config.toml
model = "contrastive audio-text model"
dataset = "melodies that start on their tonic, played by one synthesised instrument"
train_examples = 26041
noise_aug = 0.002
time_shift_ms = 100
n_mels = 40
hop_length = 160
input = "log_mel"
spec_augment = true
win_length = 512
tokenizer = "word"
vocab_size = 59
loss = "softmax"
embed_dim = 128
encoder_arch = "tdnn"
encoder_norm = "batchnorm"
encoder_activation = "hardswish"
encoder_depths = [8]
encoder_kernel_size = 3
encoder_stem = "single"
encoder_widths = [384]
text_encoder_causal = false
text_encoder_width = 256
text_encoder_layers = 10
text_encoder_norm = "layernorm"
text_encoder_norm_position = "pre"
text_encoder_activation = "gelu"
text_encoder_mlp_ratio = 4
text_encoder_head_dim = 64
text_encoder_fused_qkv = true
text_encoder_bias = "none"
text_encoder_qk_norm = false
text_encoder_parallel_block = false
text_encoder_inner_norm = false
text_encoder_positions = "learned"
init = "lecun_normal"
residual_init = "scaled_by_depth"
optimizer = "nadamw"
learning_rate = 0.001
beta1 = 0.9
beta2 = 0.999
eps = 1e-06
max_grad_norm = 5.0
max_steps = 15200
batch_size = 256
epochs = 149.4
lr_schedule = "wsd_sqrt"
decay_fraction = 0.4
final_lr_fraction = 0.05
warmup_steps = 760
weight_decay = 0.2
Rows from block 3 of the text encoder of a small contrastive audio-text model, named by matrix and row number. Rows with one number belong to one neuron. Each number is 128 + 32 x the weight over its row's rms, rounded and kept within 0 to 255. All counts start at 0. Numbers have three digits each. After the name is the row's rms in percent of the matrix's.
After each neuron's rows are labels from the 100 texts, of 14848, where the neuron reaches its highest value: "tokens" is the input token at the peak. Only what is clearly more common there than usual is listed. The data: melodies that start on their tonic, played by one synthesised instrument.
# fc1: MLP up (text_encoder.blocks.3.mlp.fc1.weight, 1024x256), inputs 86-171
# fc2: MLP down (text_encoder.blocks.3.mlp.fc2.weight, 256x1024, transposed), outputs 86-171

fc1.157 100:170097120160107157112101161102118096084139172179115134085196073158113169113126152139155134151141103098166112129125099125181116116090127169077122154105134161110160144129105119148102101197183064108108132150119094139091144082174149133157146141146080104113117082
fc2.157 087:163083078169091154190117106078142112096139224147139113100189135185146147100117099139154107085183098121141095136143066150157120099127105147052120093106155160131155128113114176143110083182174118138122096112170099153074106066101168130134132143155127103095125030
tokens: "b5"

fc1.236 085:178056127160088165119125160137093094118136191157121147129194106166117199100142137109158137140131078101201124155138095135169103126114110136083084151105168150104134150132078114114113094203176058119131133130137099152102159115171160141129146147117092088129144072
fc2.236 068:124077092154110117204138106101137124102111211139107111100179146190160167085146128159127109084172122135159062164168074121138131101128106152053129092126176160115141105111121158171114073193176140121126094116182098142072076087119158120139169174127129101111106057
tokens: "b5"; "c6"

fc1.463 097:081129074191091164132070109059153149160142108138112178112148136107137121151120118119075116122130167108118168080123126143188136095157120170056132144099078204126155131171101140138111121160165109155135105160121115120141108102122136100170171110145036056106130069
fc2.463 105:150172100091111133184119140122154139129183098092107105123165154114139055073157092139118083113151163146074122155134141132168170121161114128158163079117060128150171139092185162106094110099124182170143111174106130145157082157100148105121132079135138066099114187
tokens: "5"

fc1.626 076:117053114185169156123107147149109139123087161136146121088192154128127168182137120149122147115152126072129122043102121143154137151114107129140165141073126150128136145151094159176091137123144046104117122198121084160162112113091121134086118131125120042126082125
fc2.626 041:129155139091083126133123156131129094104145005107136110181094071162122066110130155097142108144088067191090150133114151132165143058146143153169126183177115106174122119125154100107125132045115135124139145107142172094132128134132114140164140084149114123142171122
tokens: "4"

fc1.657 124:095104115134145114066120174117070128097084097155107157063188155141113140128097137070072110139126166129143150116188121146172165107193169129118108175111129223104224179095082118117136106142196111101132104151106078126083180126118161068124146152104132063192109072
fc2.657 146:145154087071152107071115142112109108124125169141116167092137117137156142136080064078090093153111101165142167145124107131182199133133131120174168142109129093109187155063102158113131093131154126125151113115142128174076218103138183077095159137082144111136111081
tokens: "4"

fc1.229 129:149107115157113121093118160091110104082159195145093106116153095171141157113143141157156129160160098127120106118122156111112075143070099149119100111111152171162135109176143135172116119136173102126086092127137100145103094128114147128165119099170093120102126076
fc2.229 150:147097090172093141143129094051146144109163156085109060154144144189092118117122090169133118152195122147099091133171101161086146108107110144102092019110179111177151095123133155132121107122115146118115106137148107156089134081131165152127094100147134162073155058
tokens: "b5"

fc1.760 088:152118098122117146120141145108121083102082094102135203142168092126111188102093166103100163146105106115163122170156089117178127089171165151098147197135113144145141137113116166138110122239182073129138202167086121111119154086187152098129126160110091098169156084
fc2.760 083:130116152136160131130120178153142150142147141157129117129125175102103095116123051144140141134126167160141120149179130100086126167136159089121091099183140090107103103092156138106164122137072137145120135114115160127085149158145124129118087212111132169150162165
tokens: "f4"; "e2"

fc1.320 072:134054150171154116075101127157101135133092123179114188083175150167069195132172171102132132154125095097148131067160157132124121040135092130130092169150132189101155154126056123140143140178159079168117115148088109103118091116142138138110201153136118066132175083
fc2.320 058:101127152127122153152122113122150131129091128190168188137118152161117107104171148103120132109149102160183102164161073127135111102155155079047095197142091190102060115174139165130159102173122104132139144093133145072086043169127093186152174171103154099170098112
tokens: "a3"

fc1.714 147:138145115195125097082155110097120165084097153110097171140108130145089115121133193131110105158144070124095160049135174116111141012175079144063080120129131206161139202106092134135155158153180124128101123108145092118110155133129124142127189093157097138134131095
fc2.714 179:132108128198124105162173079127155145134149123109106124194074156123159015147055136143155085111172121155063140073115164123086101118151117102080089085135129139203137126086132146117184175088122209134097137069131100115142133147101110127084109110154144174112118129
tokens: "2"

fc1.160 083:110119101132115098112153110130126133100086166137147177127155097129096133147125162127106118136155091095137137138134158144194146069131131165113104174138128160151139188151083104145165138169160123079117167095147067149128178133134115097133118110128090099140131109
fc2.160 056:117134190233149110148197109177148141101131054098118125184124156089116069083107175154127074120152162176116141149112156109106130155121129130117050110156089156168147147101150124115160146109132213135138117115139094098160146200087160129121135089130142119154121159
tokens: "f4"; "2"

fc1.719 079:172114127128120150111092090121112101108077127137116201155172124150091202115111128107093138151107110133151146110154098123165124096159130143111134162146122147114124155120100165151104102255170032138150166191083119152111103092166171133100172154114102110160130071
fc2.719 046:152130183171128118126101159104175149100166118171126059142143162137117074089103066172170154147158123174138147169153066075113166144101104104115083058179131100111108107076155157086171118119085109124096130136157157112066194160077124146136063182123181168142152110
tokens: "b4"; "e2"; "2"; "d2"

fc1.234 089:104135161184148177103058134092145161155128199193155132104169092114142175148115134142151124166131169047165144072068075116115182105110116118108138133077075125117107152192063110182144122178121099131113173168108120139133143065121159154144130119126101031110146134
fc2.234 068:138126123133085135185107110138106112114122068091130116152090134103156104120065111096195131127112071106113113116075128127092135153129079096145163097103138088147103127091133163189110109038082156131129123088141131158176211114100144140083138130110142148118088118
tokens: "d6"

fc1.77 077:114082126155078155119054098128098126162107132158120156125193149099107184161129136101132129125116121115185167131133121125141111116141135148115100163125135190134152132151060132130116115169207049136123094127115120142153126113145172100112157107095073049139109116
fc2.77 059:174082166117117113119070131148111094150125156144138137156132145129169172138114127094121092097112095188166149157135088114148109110143139109121153142127179179127161145108064101125140111146176124179126100137131149082087166078100157078086153127082098125123112095
tokens: "c4"

fc1.214 134:133106091131167120027073121088084107155108095156130155122147114142105222197122118106061156172117090141112177097090134134173081127129140168126150125148160139135156138121080133129135157155190054080071146224095113149100150093108154081116099135138084136086114133
fc2.214 148:156118088104167115102104144072116090104117111122126074115113139128128147150138126141104168167113099171096125137128108118160146162121104143149170060108165113131146111106141142114130127099117107086094137182120156147075178098108147136106048169140159148083114178
tokens: "b4"

fc1.618 081:166076109144094165119108132083122097098141192169103126073193072156090180140127135153136136152135089104154104119121075102181105122098112156096107142115129157128136147170091135140109088212175075084110126129134109141094128135187155126164126158135070098115128091
fc2.618 057:130065084160108122158130132059157122110152127139109058095156148204134163120164119146124093078188109138107073130164106155171112137098103143092114053111185157124175083131126154085133123123148137130136066116122131155046070096120157120182110144156188153072127066
tokens: "b5"

fc1.110 101:089074126135130139155133116122104126138086113132119184111170160136125172144201136092097145093140158106196164133174159170179112123167095168037127131152129201084141130134086141151113091211238117137103132155141089144107105131126081071121191133151079059146110100
fc2.110 107:111120119094125136203125128136150137187137120124098128142137164149141157097190092115124099082162167131165113161174179129161140161122109139098143094136140145088121125088133127126129076146185170169133093135173107173131051201095100086141191095140122086114093169
tokens: "5"

fc1.616 114:135131103136183118071134134097099114118055066165167187092149130155111192179155123149085139160139119105115150086106119129207097128153109132116159175099127141123167148103104128129137143134186089084091180189104078165107139114100076099110134143150121107135103152
fc2.616 129:170141093114171100111117142080109055097070123134149132119114138148153156127115155136122144133120077152111126119119090100172133122143085134117183121080172137124165145075129132121132104096163072101078163167162124141067214086089127124089098191121153129110094161
tokens: "b4"

fc1.431 115:118134143156153096122087124108135121140134149103137136054156108141102136106113159158121094199132115068149196147126058075147114090169132126095101228118072140163184164094112152073177130136169147149139101143140076106136120160112184079133121097141115044162135152
fc2.431 152:109179143138120107141115103122192147137115121018120139094129096118147127092126118170131132159149140109110118168126073124120166110121118146101157137098059087194198130128126172138151138120119231166159123147136108090183162119106141110098126063117128095083116134
tokens: "e5"; "e6"; "e4"

fc1.97 119:120139142151077143159100127086153145114143175156131128139156142123077118088115220126116149138108165139182210116145106155127116089138117116121069158079105220117117141192135120157093078137200069074096166157157116112077152095085097163149142133123147051144130086
fc2.97 122:153090135106076170205059073104181144119155197174123099102150120118168114120109143149148145145134073134150151113102076175140153080095090126115146118105098161118060130188112144175060117122129079088116161142140120115099128066090140202134101119120150043094114052
tokens: "5"

fc1.108 081:141122164101115114148141127152081113111098153132129212137186126152117178099128173076146129120124084115179187132126166159177118120132139155110084191146167163157139215133103095129108135168194071088072191112115061135144154155111118131105125116137118078111131126
fc2.108 049:129150162103149119131172162177070119120105077127090100172121146121087134075165111120115115110129130169145124232142167129124083216101146149189095163170143100105104134145180076084131110087109170116146108109167104140121156238090127147163102115139178164178138184
tokens: "f4"

fc1.608 087:159121110107099112109126109120051123122105134143111193093136094154105211120187173078131157156110089084154177109142140148164101105148104131127118193147168170131149179153080086158128130142173082116099150125134100154115140138134136109119158104148124084121108142
fc2.608 065:131150082071091123164157134153089137135127155069090142132112102068130144114157133116142143087109126087089187126123207086171083178158129185197124202170140107145113155143128117099121127119180151126130102060214104179164120224103104093151138069135129137144118191
tokens: "3"

fc1.216 151:152086148168119152091107133143114129125090080163104118140175152181062136162179118102123120129154144143162128126168184167136113109150081131117089129146131187128157152168117103133112144134164061171099073177057118162094132113110172074120131127156115100175144065
fc2.216 171:113084153167112107097112143138104120111114128136072067138147140167082106110162148120178106159130099162159126187156198184079113106108055116163052077135140157118127120155156128144115153081130107168107072156084157128087143131080158121115105136182147114139177075
tokens: "f5"

fc1.724 081:140078089165090090117109083124100120132117102112125174121182152137078122136133157097115135135151105101123174070144171167172097107146106153122072143132158203156181172149109148133131147150200085112097140133124077144105089126120127115109120101139116057092120084
fc2.724 048:158181131126067108076167102101122153145133104087132192186119118138153083158117120111098155125147147132075135074165133104104131119145166147156122140178140077182128121116141096117163142099117106109118177121185119166149138141122124140130114060110104176117141128
tokens: "b2"

fc1.117 082:166112129087084153109092091133105091135124085117133177128165088208102190122143123115121141130141122123171134141153077176211162095139141132111140203136116121140140147099071108138090097204159088110141204171110116124148166100188125127122116097092098086154159123
fc2.117 064:092102111166109139120147152154114171164172095136131169112113155088100106144124053123121133112133195100136084114161129094105095172136161103100080155156134094097143063129121144093193116147099169132176122063142164111133107192151107129161142189113095152139149146
tokens: "3"

fc1.308 091:118075176134151110130117116165114118113093171192130193103164143177051168101174160107143105146157094092170142114162144122098097042160094089090076162131132177101101162105084129155139116208132093173099128128075092108097062133145116162111219159128114103125174073
fc2.308 116:105127156126122148162121120139107117137099123184155188131111151175113110082169136123140124133137088144155075132156103119097082088156122050062095175128105159119059109164158168153151110141087114154150151096116158073116033169122101212130166185123146112143120137
tokens: "a3"

fc1.7 103:138080192130157110122123116169113127129094159173144176111161152181074168076172161113121099137139090108181111127161155124106096040167113088080080157138148173108091161104083130159139116200144092176087125100079097086089071132110119159102194167151118100122161073
fc2.7 127:118125155125119145160121116142101115133102129181156191124116144172110113075161133123141128142134082143150076124152113113102076086157123052064092180134107155125059121158158169150150112144086118158144157094110158067121038168128106218128166186128138107136125141
tokens: "a3"

fc1.749 092:155146085115122160105087095078116146128116179113130178130118079120119166129174128105098157136145102099103202128126127162150128056180144149077142148160148132118124191185072106134133186198168083169064130137105105130105123106171178124147157074125096134145094104
fc2.749 108:184195149042062164128100096081099197121166113104175145186113129147145149134139072069096179107164144146138147164179084153139140168171187096146159141173122101133055146154155130160113090148119086107104166144131117142125113112124144168152086100096135214165106084
tokens: "2"

fc1.81 091:168137179109146090117169125163124113102066180112140192159159132121116187107140201131085124125136103134186129169170171144140120102155133129146095209131139152143086164201113123153103115196171070104117139135127066155091116139113160126107112114117136126139122093
fc2.81 071:099161150113209106108162178173129098106057169134135132150132155130134177096150147137103125086120160167121139178158177107149099193134142109124127160166141112118113187142144106110138154128103135136128131101118090136111136201108119113161117179131196181204113191
tokens: "f4"

fc1.196 145:113085097150097107060080135101089151166121127127092120133134144144095204197147104092090158136118104143139143142163145158107112160126153179137116098117167171135185111158026103142134118152185100131104080168135139134110170084123192070114110089073084138106096078
fc2.196 163:160063122110121128137048149106111125145150149101087040145126135105147171142143106117122156159087084182114160167148125139104131156129129149159139041135182119148129100124104139112116124119127129147116075176130168144090166085098198098095041130118113143082136127
tokens: "c4"

fc1.282 133:096076098153094113046072118092086160161105113122081130134139140144099207194152123093087148139112093139135154140151138143115126152119149180136096102116175162134174106170025106137123118146174105134113067161132138142108173091127188079134112081087073142110111091
fc2.282 150:160065124111119130138045146105111128146150149102088042150128135104147175144143104113120156158086086181117159167147122141105132150132132150153138040139178120147128102121101139111119120121127130149114074175132172138092169083102200101095048129112107143084136126
tokens: "c4"

fc1.559 080:171126121178076104096105107109161157092100148117116168136176145122107143151144146120145141133150076127110178067140133131151124070157072168128090145140121193176121202158114194110131133154158073126103153109129116140109148122121168125091128113128100083116149103
fc2.559 039:122149148188084061100140061117145150129103102148113204133152127166144128159115172139113084104131134136133139070104162143124159062101111169114091158142149155152165122113092074128151129102178135115099160102162104104128154110125133113118184081114114088099117086
tokens: "b2"; "2"

fc1.269 134:162111121113152172144096108157058082116094127185080136105151084126137213139113147101103154114051136136127139096110157155162143150125150159140142167180129143102135150127120099096108131171163114110167147143074147163111140128182165114128136164145138086145181153
fc2.269 151:103166120112159150123169077133057101093084128162143131131121116127136151130115126128054123125086168176103079092100180116143126155156137120122144149107093151160084116139191156185125127120137134122157109129101166121137115123129139153125139169149116117152128147
tokens: "a4"; "a5"

fc1.412 081:135091086169149119109055119128095094142081147149107149092162133168125213201179131125101161114144111120130151099125129148182106100143087174096136138136177155137216159117080121104159135179215077109092131188129100165109122090123163091094117112116102098116105130
fc2.412 073:128131117119168081100120150107094076095141105111137080128112144135157137117091156138107137170079107190105138144108087089136127151119118102154131072097189106149148087090145145110129126078108126088129136165136162106066212101089135138112072199126155144095133178
tokens: "b4"

fc1.381 084:128091136177111142092119136156144128122073135166105144082229123143111164142123156121089121090153154128167121099159151167146163054129128191097093132136151197098204144153043097104119129191170099145140090160094099113119133081144174122132175126092123052156140038
fc2.381 072:153112123179133135120130154153178102114130112120088123112170107154145077133088123172129103101162180127124116124144084154136179084124154143088115114138113137099196110108105145050128155150141121153165117127100121106155138121157139124142148117103150095163148067
tokens: "4"

fc1.611 092:119072178139161095114094134168111116113097147181120177103148143173069179086184168122137106161147090106182118104145148123111091045146106110090090148123145183094117158123083132177125126199156078177081124131075105078090067122132108160104224165156111096127174079
fc2.611 108:109124157126121148159122115144103114137101125181159192129112142172114112080165144119146128138134081141156078124155109115098077090152122057056097181129115155116060121166154160151148114148088116156145163100106165064122034162130098214126164182124141110136124137
tokens: "a3"

fc1.396 161:165065146155068188158094087114120136117111105181120118152128153156084117124163147048143152144099115157151140135164165193127090065154102119072080120133119212117091135154143140168076114132161050147061121144076144126076139096131115147116129187168090083151169033
fc2.396 180:135090151148064152149068104124116128124122163151107075160132139132127069122124121100182139149088087178134150144141184200100083072150098096090071106151115172131085131172139153145112175066113093163092095119101164095085162119075139168109073159145122108156181058
tokens: "f5"

fc1.546 170:136110110077116122132098137074089166105162187135159132054154082181103143107140141062128112145084084098160137157140087175197154059150145122124103154091113156083123152161082144161127099161141131083123174112095131096099095088135116142165119143159125053113163114
fc2.546 213:146117124038144129095114159078091133102159136135138109042125085194107149139183131122113132176110099098133082162170085172162165081142172128170079128142128124086099108179135137138151129119111105078161153119094147124062070119142115152199071150139131118120164132
tokens: "5"

fc1.666 084:149100091111114189091104151094101091116089167128114139150136116168106190147146116080109124131104100099131113136125160106162120095180131119094154134116130136125121141155076123197101130179171040136107125188095120183166156122169175128147130134136075109195153091
fc2.666 049:078156120135101112192089146168160108140129162102106107153133116088152114080145116151171140115103136174128163128172148140120117126118111174119061131157155102157115167123185163062156120084125163160155116032189146105088157152079088126151094160164162164090148145
tokens: "d6"; "b5"; "c2"; "d2"

fc1.109 093:150131144135129175114105119097083123044071051159105141125134082156124205125160136103120151124106123116102132078128132102151117107166134145092111185149106173135133220156120151111131115198161071140140138129111144109114120131194179136153162152123058122153153116
fc2.109 104:152195168104120153121138104095086154124134063139175162198056131115116086100116100113086140170142146174126110120164109148100161108180185124076084140159080129137051141119177164106182098118091137107119147088127155090116162150131140200132104150106096181137128106
tokens: "a4"

fc1.543 097:107075109142155140054133154118076122095057133176103142061186108159125162160136147101076109149128154102157143114157115126164154117182133120105136198109106209100225186137076132103146120149197094094144083143125097132101160128130166063139146156122122084202136065
fc2.543 076:138163079080153096063141137112104102123128150146119185103125135130135142131070076071079109137109118166136164139121121114178189151128148127177170152115136105103191127063120146099124090142153119104139106122150117174090218131160156079101173147083147123148104098
tokens: "4"

fc1.637 075:179110113076083147068069106091080123115093133140164185104169106152111206150170120066094161133120101118133148096139101132181109100194153123124178174148127176124138180152088131165091127224180019110120154169073141152097092067171162117111126139113108118152154093
fc2.637 039:118093178204141088151134197169157096096109138122097084131154117126122141084111135175173106161115100160181123158165128114105150100100097156107038091144168133104107124097114178052187118091145145139148101045187119102062213178055092119146125210132147123141161091
tokens: "2"; "4"

fc1.582 104:153110118156086121111133171100137107107132186136112129127162102168132148105143133144182108143166113115132116104124150130113078094106082157087089145105156174143166124137121139132129132154185117133090089110131070131119113117102114131169141103166108120110120060
fc2.582 108:147134085164058160164132070059152141133156155095144141167130140163140088112091101159140101106192116129069111081141090144105113069146128126075106084126161137189148120122135157134129123114128126132116129105180097142107115083111145167128134086126101158073135054
tokens: "b5"; "b2"

fc1.24 079:147066158142138121136146125145118122079053177131124170105196101133132177104094188111109144131139113105191127125137171150153132141131133158090080202146138155122101188179094117126110113204201101113114133121123072132113142156140126128135123147144127045162129081
fc2.24 062:145136187116175103125168165154120125078107095140125119184139170124097125094131126129114117102142131184137116225135156112133104191124157112147111153159121122118094149113169091097143129117105148105100151115127091119120153212114132138151093160122197162202107187
tokens: "f4"

fc1.51 159:126101097073101116134094131087095155096165194141157126045149086184103148109132154070131121156095077103158123145150093188198163047146152135123093156106121157082126147159081141157130098162143134085122183113096133091108081091142097132173122148152134052116159128
fc2.51 199:140114130045148125098121167088091136103156128134135107039130090198109148137188136122112136171114112103133081163182089174155160082144179134168068124149131129082107109169137132128154132118115110078160154124097139122062062128139097144199072154144136114123164139
tokens: "5"

fc1.739 086:102125107128090125120094107129122116098088100109094104138158082165053127120155143115134135144122118153124173136142139152168074079165133180093092203136099233134211156175114117119098134135196114163105097143100107086122135111161106096123155084139086079160152056
fc2.739 087:130165156130119122157103151096154136098143131099096068140131163104111080046136120110148136145130122160131187240149123116120134115175099127101118097134062180122153152101155179106098126142184122174082055185113104132086142154100155090119103121155147082167123093
tokens: "f5"

fc1.568 115:174065102173104158129132197125083083088102218159086127107202109154130208098116134127165123093124107109189089152164097145117115145107111145081088135097166141106179121115093117154070070203210058124130103141155095159099168110175159157124129167104114097134116074
fc2.568 139:166085101141113111167131117110119103066124198101116036117169126201157168092120135179142111108148102151120076159147072082125135125115083129107142051097191121151135093112130147165095089154129152144142082133162127136093130060121170130128120159133130147116129088
tokens: "c6"; "b5"

fc1.471 096:125135151144180131124149101167154108159056146098129211145129164072124162119173189162068093109162120123125184132119167129151120106166108134117138146133110152151106164210072120137144177187158083143115136155112049161122081164092145104091149078133127128148126144
fc2.471 086:124135123057114142182076146158140120160109220128139114137126115130171175102168081123153152116086116148158142203157125128141108156122124099137146176134131085127042136125164157142113098118111131162140107091160144155101105125088135109139082153151164191130130148
tokens: "f2"; "2"

fc1.176 153:126148150146068099120063137127155147115125108118082101140149118135066094098153125115158139162122130153125181153174142138130111067179120183089055139162090223146194156153137147091117127113181129176093067145087133086089143126124137078130145087157124088156162059
fc2.176 172:136162140115094129143073156090137154106146130091103061141135133123092076076156087102168140160103122151126173230153127137128128100188103130094112099147064166129152140121150180100113143111167131196087063166101141118099149135093157080116091116156120095160156102
tokens: "e5"

fc1.98 073:139099173161159121089157109143103094114101144133121192107176114143090171104108192117103112159142105119179195124167143140146115124098131177127070206132129171137170162161083101105140126190206132118148139143123079110136118165159140103142144114112133035146137107
fc2.98 032:105160132113155116132151134149131125111113113117110173150104137081132124104109112146117109079120142149104124177114136102115080182144163112134115206177107088152130136123168139103178129120102179142160163075166116107138153203132142125142131153094166153169095217
tokens: "f4"; "e4"

fc1.378 075:144105111175111095105076118083114112169112133118110166113167135170100181149152138115149134149128135105147150077144145167121107060135112148113081158130164159134211136138064121113155125138219062122093150164131092152122155123133118131121147134134105065097112093
fc2.378 029:130173136127115084038130103118156154125128109163169195111147132126146169176070107095091187097125157143152173090123095080180176153130156150132133150177112145114150149076056133115191105164162096106116146104187146098108197145150157118140137147078123109156098110
tokens: "b2"; "3"; "b4"

fc1.401 142:118099157212173096052133190133137119120091094166085117113166144168116193128187163137144121153153154080145106104153120091103142136107095143147097120114153144090150142098107094083147121122152064150154076212124117190076136132114223027139162157120139106137123103
fc2.401 149:093121154180137102094135160178138111124122084113082059114165133163099135117161107182163111146189154107168072154168147132053153184036056134244076065110167070114147118165169109138148125078104140140172088161111155197124118172091149119147131105156205116115116151
tokens: "4"

fc1.193 111:159095151154190114058130155150105112146099154151091166122147137161096164126165164116093094145169149109146116115173160129119125100114118134136093141110173137125190150155082076113138151140155086171126072211078079162104116131131223066096138083124135113127121109
fc2.193 102:098099144175174073047165156152076091144119087107072150128127115191088156114159160140123070173161125123175102163152164116069128149075082118210042120107182108133203096133125085130148126114139144147173090163108122152132127167129158111122177085154136128101145122
tokens: "4"

fc1.213 088:119102106171156114024097140091102114168091093147118162118147115133110217178146138127075161155136070115124181098098135145156093125157137166113147131138149149131194161129074116107140156167187056099084126195105098153111146113100153092121087149133093118093130138
fc2.213 081:146133098106172104080106137070103091107134094142134075106107146128141147167120135140091149162096103169087124120104097102163141161119110131171156064111172127128141100108135133125141135074116098075107119185120173143060178095092164144120046169135154154083116182
tokens: "b4"

fc1.722 076:153080149135094131115121152147118117103063130129155156110184107155124210113146152098167152108135093084182145122154145145166121109127113155115095197143118171133145204178082132118124115163207074101119144124138075161137156173128111087121142133137131050171110114
fc2.722 034:180116149106121094123151138159080138121166250140084129128119160132074121091192152105121103130125114149147131178154170115134094143125132139191051174158144128120086133149125079084140106126156154127119080082179089142089098225097143118135146101132130151148130158
tokens: "f4"

fc1.374 086:148058128177121166104123183102099087095106165161077094117176143192099193109111126131142111097121118118178086147165085106120125158069114138107100113090178137106181105134092077142106075189186073126157077154140105148111156092160184148141143162110131125146123059
fc2.374 105:155073110144104110166097111103126108090134193091119021153146124181167163108134134172157107126137086164123113163152090103114126141124089125119122040116205106174117099108129152128125119119127161157130071122159144150083132079095180119126082142136150157100124121
tokens: "c6"; "b5"

fc1.563 098:142139160094078124137067089079137157129142140166155145132175095128092180109132156108169156118132065112163193121081127174166125137091116183122152148148118163129113148183118095145061107162136090100064186172090131081176091076142128144133133089108121086082107141
fc2.563 121:174163167133119123164146120126168147110158126155173152174146148119157100072106144126204112086155085152140168159096078142123157158103094105107153080114125131139115170100147136121090126151100128157063183128115137103146140066108147142093117118131157112051100136
tokens: "5"

fc1.580 075:131065130166135100083116093107075126150052123123125181104148134155109234140178165095114139145126107104175154117146123171148150131133124165099099130097160164120159142145004121133129128161198088143117091152124110114134133075117177131089140106103091078097094067
fc2.580 048:181081165125108114109040157144101100166131109124101061152111137116145165137116147105154116166061071179134186155121119121104103107118110115157105094129195134129147130104065110070133144090124127181132057156130165113094211084090193101074081108130102145089160111
tokens: "c4"

fc1.436 122:130081141169102166121073094106136123123117097172104105140156138161079132138142147090079142129124150155179146139172166185133100091137148139119095135131114200107143142196129109146091111136182067134100085183058134129050142107108164093150126159153130084173140040
fc2.436 129:131083162188102116117084124132129122130130156127068078147138150140116092098128153121162110176135096172145154159165189189067123078117073109162033070128138152133122122136134140133115157071136093172108073164111123149065170121062184132105095131154147101125174027
tokens: "f5"

fc1.334 183:123143153143073101117066140119156157121131119108094110137149118134050088101171121118160131163120131160120191154180146140130115074170111176097059131169092223150199151153134141082115130111178137181094071136079134079087151129118137072124140100163125101156161065
fc2.334 202:135160140121094126139072156092134154109144125090102061136136127129089078079165088104174136164103122146125170231152129141126128098184097128100109098147065166130155141123150178103117144105163135201091061167097145118101148132093157078114092114163119098154166105
tokens: "e5"

fc1.316 078:142101117177092108123110112096121129098101161137140167116187150162114169140136143141110135157163092109153179080148128149140149082150070164104074135128137206163114188142069142154131134166196104083084164117150076141104126113110151097105140120112105058116122066
fc2.316 038:157174149189066080072147092122131166135167082122110183169171118119105144137099156123109172097103165126130153099119111105092126111093167189126080117182128146155179123123097074113149123164161120120110152129171129101152187110178180107130141071104065127109142104
tokens: "b2"